From a checkpoint of a small multi-label image tagger: num experts 8.
Rows from expert 1 of block 3, named by matrix and row number. Rows with one number belong to one neuron. Each number is 128 + 32 x the weight over its row's rms, rounded and kept within 0 to 255. All counts start at 0. Numbers have three digits each. After the name is the row's rms in percent of the matrix's.
# up: expert up (model.blocks.3.mlp.up, 8x64x256), inputs 104-155
# down: expert down (model.blocks.3.mlp.down, 8x256x64, transposed), outputs 104-155
up.8 074:185173121124142146112122125131167142116151154108173054152104129148126121071142184102132105147176150200188180122133124109103151116105168155115113123131137109
up.9 145:105164111108062093094074113140172137122077176146130114174104101159118111108122148122119084194093100152114122099112151137128154184140164159138168145155116165
up.10 060:127092125145101158132110100147196080151217170111159180111160045143137090140136118143140116090065125094158106104137127140154142084158097121137092103076113137
up.11 113:097159149140120153130083092179166096096177082131119081119087155151193137134099128125042110117161108092066147089171112109157150180185060112178152139126132081
up.12 136:137104150149105136148129119119156128139119102117125118133151222127099127128087144092080106129136122126118098153111100105136185130100151140192103120097176099
up.13 086:097168097082180169146083147112052113138139128054168146136101188091120110080147135195127113110116162168104103105112095139124125147137176118147114164080201123
up.14 129:129104165136130106105157147121170173130142102091115156132100072142115149096128146138130147155093138173143178107184083118159153141150146164185123102184200132
up.15 075:117164074191109092168161126159182140097095122123112140142083173112176160179113172214116120099158155100145137108154111063108113110151132139135110105134150096
up.16 068:192101106148089156085153121118118121103103121142128158115141160135118134136099149158134095168132108081140142083130128148169066150102155143138196114099123167
up.17 093:167166106110130109169180103131185151146164133134099149102106105074106084189125158109131134143141132115102164111122153105131122115100092130134125087104131140
up.18 078:099151128124126156112103137146115134203191154157143098198075073131102090104148097136091179135102120083130178073094151058118131082117082160124117097168125158
up.19 128:135062084146094163126067038162140103121167131187219113131112151114076127199148115089080111108120169137109151153171135150093119129069176116110137128156123146
up.20 056:161203144191133139096145184110177144121162209131108150156162106117129134154177102092180161082122114097119087091148103087144124062189145118142116113066101079
up.21 084:053157144132154108152107242164162111078111112166136164159117098111197109119105185126116099114188123189112089149171074149121135099129092118104133114096142145
up.22 122:149129161160128118112093118152131068101134135190126129178078115128061170124150102142172109140150142143114081174110120074148122146121148120160131154141089155
up.23 084:147164071077083161138183105100145064083111198125105148116173192163141098155121185095119115135188148099119095110124122136230117136089018169146125130139120131
up.24 086:060083129177163127144157136144130142103127171159161054114115161119131122166146144177114083100237115097107157169138160106121122137101102162174158132127132111
up.25 087:065116079205147094105085173098094144137123109157108092114151158148126137112108141097075120108116124132044035115123106127154176120110060132127128107123153166
up.26 104:153159164168100127201131122156142154156128123104122132146158104168177110058142109112154141130119127134098101144109167151112090164133114160131114167120070100
up.27 115:121163049011063102112080152125122129189136103079165192175140141124093126153166074146164127183138095169153095087131152120120124128194146108103102122135118126
up.28 099:060116112107171121180137129114144200153166137137144116184108145102103069118121162179101170136124168164121097073179099058123087123108070093104120132151121204
up.29 108:138117195140103120117159130113120089098130129087171152167073112105120111118101080093109076074121141185150111109174120127116120127170077116133117142146169109
up.30 088:165104105135147160143168124082050054114130188075183000136140091167112070150193106095103193036098140125082156126146156123141076112074091139134119108126116134
up.31 086:166219158203167123134141146150147158163096192038137146197110150142114153100166129059096135178160145157135141159085104073135085116174084115122103132143092097
up.32 095:095113172186136051123129132180169169118162070111094180111094066075136147115112150155167165108062135099123119135114135159069103099098148084103122130140132131
up.33 126:082127118189140079125185103100076120155132173127139098134102126158156157069051179140120114133144134175145142154155127167144120134112122164088153149184133137
up.34 074:131185098133147083167085114122114112116193114122202129130164105103103123161077130098083142097088126108122136128171116060119105098123169119180074064169083121
up.35 131:129176123136125123033116126173141152129089142106152154090169170138164160130147128165129137135137096115123154149121153169162084156137121185117139175165111116
up.36 076:177084118083134158115101157115113117086137138174132060165154157137149129177125117154162098134152171130105133102117163078151152142121111133149122153077089080
up.37 117:141118162169111111116154103097101071122053120069124150147186106091113125138129145169141146122164131168184122127178160086123132165170151095118106104147189127
up.38 127:123137082130103098086150143150163114133156079167161110122074123130105130145108157062047160114145134189162169167158063104126134132117063132122137152090128134
up.39 096:109153105152104089100098092081105077129093115141165110093149153119133071097117123127106147102131110065103070141138156189200125160106159128093126173127118122
up.40 084:140126128184180117166151147035155203112147128113107107176123159145156135130163130157106137132193162137129147118123068111211168078118232121154111153108087138
up.41 102:139135115079100130187110159156133118089161201149116185112054088121123159110131146136142071066147145146107107147214159147123125095078119088105197153052101164
up.42 088:116127115155101145118129141146120156156152104113164178122116055130160133122111141133079115145129173152116169165118105146191165106080043106154179119076147165
up.43 051:127152118160136162100134164141120145110117128128072135137079134131135099201194163110135106175137131096136118076136149117159131112088147146114149112115117145
up.44 149:135092137159093146125088111104112174148156137169141080156114160133102132135101093104123147173160115129139150138095161081152141143146106097105115112085099152
up.45 089:188115057198107152126098038144097119146137150192172098195099131142136127159117153091102146158145134123079135064146087038169139109145085128150165134098112176
up.46 055:176162114180174159158189105138098135128161154159135180115113092107111074111151113139183098127076162136114168151119163198178045163162177144130111134182131080
up.47 070:100177178164138171095148096123110213083127146120078131102044119143112136091122112165172151088110166122104170129123136099099120081177108151085169129166145117
up.48 158:090096071072084078087143161149165157195109109075108120160171145074106170156105133096126169108051114163158130187121162166157130135126159205202110151150111082
up.49 103:134094114159149082138139110148186025119186151165143141128079134133152140133129166131136073174165129105087122165121124097172120139121177129103137113137150113
up.50 115:108155164054129101141121164118176141150115092141074147092152144130121118109140055160172197103155081103166134137093115092091095169118110155115052133155167135
up.51 112:184244136103139115117116119068147127147111160139107151157164143145136102183119069113141060083105080114075162203117092152154109110102097134075131120116101127
up.52 101:096141142174134118080108107155081143099145101141159064099106120112092101094092098089085151086139162140066116073081142159159136125152119106163186126140074157
up.53 085:142186126105158125055095103110109102149099135113150131185101118082149137139166186092114117161144156085093151120129130150131144145127110125111080142142095160
up.54 083:102098124160133131179143139113083104032182147161131140061112112143166110180126096086118143067165061124150135133086119171127166140107092062132125141129135114
up.55 097:158128088077007139113132061150121020116061059139110099056102156117119137148124155110164110146025210160105141070141102154119169135132100140132121171124097144
up.56 059:191160099245128144180078114129138146157090170152169160132074086110123121210161156166114104092152144093043129138108144156175108132101184105166142139146094140
up.57 099:072132140128131121168127105102153174132171118123126114108154054126144134158157163108115139198123127124077095089112090140097099109104093101153146149118115163
up.58 066:169143168166183186116109090105121131117142161131163123161074087134120115146171109166109135132085141137116099151138101143095114160149082088144099130106127118
up.59 132:080127060062091146127102159150140153126115096125136158143118115106106090114093124146179091166171090187114106140143098179145091126068102184107109093101159128
up.60 103:126173137154118135104159143105115112156103154061095136127152072101165099136121059135043106105101100146100113143126131125123111125153131100089114104098132076
up.61 060:098188149084148099122148123082069170109080141166107221061146135155163182162125134165169040118058065109128167103122132101079167130138179110105156076137119151
up.62 092:129084112136153159127083129161050161113155127137051113133107173165131087080078078074100046137147168136127132092151148135126084156170116154154150157112107173
up.63 148:103112151107144165155146146154080174130174148136158075094142141155135115117073061121079154135139177082215161103134054083075141192158165108187162116089100097
down.8 078:135106107102160113113135173184087128148106143152146081117115100144148108096124208092098138067139160120094019122122159144147079153127126172157124078139114205
down.9 166:141112144143136094158104122142124054117145094078144176151124119136162130123144116149196136146120150125132086111124195111145108106147190134128107130173149205
down.10 061:141145085121144143195076187097160117100135170167083086217124167148097144110085115111176112136116082103130118076090141119195172142096107207175133139119084141
down.11 112:129085119056186113092146122157128152126155135124103117118123158179128119177163098135032125132163148128059101111078126096144122107200130135102145102118110099
down.12 137:135086172139114103092108140088178129158106095148133087125124143099120105119152143186140149219151198226202201185151058138159126142168122135100103111147113139
down.13 083:128165103133111119165110105111171128138094117121102118080127166142074121153091133128037132184132099145193075144119106086182133162053171176137147103130139152
down.14 147:132078116096161115147153041103146118103129123142129149109115144122129125109126112125129127180154048146091086115047165176136119163090135160118114103139118164
down.15 058:133106139178088115063079179159160169163156110133117116136153137119131113123139120134109121151123127114193126124139126102172103125146173105091136140105127176
down.16 067:097123178106179107172161111080148120153160124164123152136174093205118154135151150084153144136110141077136135117102150134075170053117151050109114156156143150
down.17 094:131077146170094131140170068165106126094160113141160096119145174104141134067151098114154159052105129151134150119103145155154148150108205113135154121121104172
down.18 078:119085150107179108091169115147089116128162108083125099114158134136123149192172120143175097084191140100083202151135108116127121102175030117127109143152167052
down.19 129:125095165157117103119183193174141166109124126092091147127117134100163140079106073050080092114161141142060160154145127153135146127092174157181112130104114182
down.20 055:130053153127087095172142130160131114122147141112049116147126123185181124144142160117186072217129091148097116100095167138154125128051084157117143120145181136
down.21 079:138122135135167114109126085174173150105133123125130100130121118155095166123091174089097174126127122055157161134116154135175162136160198120106181145136151136
down.22 117:091169086122138121165150134101099176100081163083176114111140082145137115156128139121139120094153103140142114128154079082073110138064066056077142111148125131
down.23 068:148128183158119121140085083158083163152145118138133093120123099140105088121127134124152118119134138114059053139177141187114123091092182136108132178170148122
down.24 106:127121156159165141098166211173086183146105136070149134149154106141125124147116103176141090090141160157173176138141067071108098103182058157111155108118158128
down.25 084:109135172141134111169133194113075157159121151106128186123134132164130148115111121185120143125149155117083095137069140171087111083189063143163124157099128144
down.26 093:134196146117097140105075138110128119100149087108110080125143102094126148142141205099196083143111139157078144139143123067134146154146155116050172129121121105
down.27 109:113079114141140128161140071178089143096166173175145154144050163125113179099140062153130102112085159161143194130107178105131098098072055119098122144127115092
down.28 091:144120100080092149050137094198106101139109104148104115172106175152118140112118138099144101220097191128088087147122167145187117114170106203144131071156137099
down.29 124:121044102135113149148120139128159116162097136150116098121092171124131123090093073108135161209117152133065136143169135135164174157113184149155151086142081093
down.30 090:126090084149063145087120123149135117123103147124129135132134152095099130111170102087145123176116091166197108104090108168085122141149131152123125104150127201
down.31 077:112090173163128102132111102137189098149073067188108113097150095137111133119105102138081101105160058094138150123106109166130110130097155165132163159141111233
down.32 097:116149175060139099152101108134107117142156111090172132165160056200112145174153097101139107070102121141105198103095141118134145141070099101119141104083159122
down.33 130:120137098120166163092087096121160155145119157149113106160105122096114117149128086126088069188103096158143118093165121116179150119102199129133167159090137124
down.34 073:132072149097101111112128160179128134126122100143089113136099112052136147191145110108089124072133146160107193098130107174134135103160091197190131113184154124
down.35 125:105162080069119110195128142146119116105172089129150130120152098123124108089119123155025109114111109167168164165133138145096131153208078165136155111135145180
down.36 078:127107112125133111157147134109083121064097216173083117131078119145099165089162067135162123087184143188235081146159158156137116127103181136125098115143125146
down.37 101:127111114133070137168146111197124143129147130160121138117123132133151159131109150134073107186069159174156134171095125199128140149078128137169144110117126085
down.38 109:133100155177093134069143091124062118138088135098123113127150164151156103110099132119141121111100127180157125159175108164120090138078128168091158142154128159
down.39 095:141134126159155146139134152134083135165119118114111110131157126164124122187115108121094134112141095086174048137141100142161163126156069119146135164103096116
down.40 078:113120112090115113091085139111134141121105126142141129157125111132118163088144102150128144133074129108181121130096130069128085187216109169134144094179157131
down.41 099:138092100121141115174150151147132117132115136057143137094131163119131124157183143137076103044134096149123128133097107144166132176130126151136115058117183116
down.42 079:156185185107108134120088138084108089122115112112150115119126125178141080129111124105133108109155141117068080108133164139183129147114170140149115096140130097
down.43 052:143113152146155093178100221097143102110198146147185102152128149115118149168116129128154091185123069150092129155107119130168144098079162160120115142102124116
down.44 157:118074137202126136065087130156099149110092111089127136151118113108111128139154162142112125122134146130180139154140103109129151121146106146112171107174119169
down.45 091:134129098118106143130094090123132189102171127120137085105155171063105167147160006069075091084128041191123121126106090139188120127126142133110140086121123143
down.46 048:142145075118164089138113100128145141105142176145089148087167119111127150174180141143116122075154048136110178089148125112154121164097133158121108101096156051
down.47 073:117093160142172132142133160118133119125187085063174087096190115104153129160102115118181150043150087097160109129140107046100137133196087110070101107099165088
down.48 182:132035206157118121087122124159178109124124135119103158118155143141124141115110094180128147147101165138219165127119146132133108148126206171129130145115133228
down.49 093:150143151133137099108106117082200163132103092150139120131156151143108125130113135139137077105171130121097097168101131079158115109059158106133092131103132160
down.50 114:109080106172064129218133141139129117091165137128146138124090105086148128102097168067028121116163078146122095130118148142167099155192088149094107138102109174
down.51 103:132178150109105135207145138086137124104165081162148156135109135135124109120045177145110102179099103063161128136104115130142084154164168123130120120111140149
down.52 104:134142144136133101170158162096144147117135166106075102149140057085166135132167102152185144097117104055046169121186081120149119122072106073118134166156140147
down.53 089:161058147162162161119146132143174091154119110103083075096102152154110101130178096126111121158151124111132146120126107139217093102159087208121126081096150149
down.54 089:109127123159135097053159152076086094068115139110126151171146190096114082131209092180099196128084102167109119132147105142116096170090095137138106101182128057
down.55 096:138065183141106120161161137116133080179149179135120118153094085055122137130118087118099151130086136152091111146124071171138126091062097157182193145128102131
down.56 053:138158171111151108122172168102123155120145151152083212113143105064101106139142127126152112123107178145109136113180102153141093106143161202121133134090131046
down.57 102:101100193153153116126105137147151112116117137186156113145165127118141148085087129126112093108121113045086130174162132119144093126128129165109085147160147159
down.58 057:167143092092171140123107135130123132094108146131166089179118167129138103124098117143214095175109166166166067133144141133185129099172114136148096121162111116
down.59 135:112108179094097110153104112142189106130161125160109138103135117095137118086133127183235111166140161067153130150147143126130099129045171115103119147113151132
down.60 097:125105186124117130195067101135201058156128122161151135087125080087110133152119149136141132194117121090153106150140135123150076134082144118110139169121125066
down.61 057:147095096135147131150127136109178104128108154127211107109138159118094161101126129183124134086135055185112125117134103110144125160090086099207126170110072071
down.62 084:121111126135101127153117082084124098141122132102134124131111200147089119145141116079103158143148157138111134102093141146136136129130191110153122120153133162
down.63 152:109096198121111109107133208114100156155096113086118139157129177108142155111172189131094156045172189167116180130107096086166104141180097191154115121181097117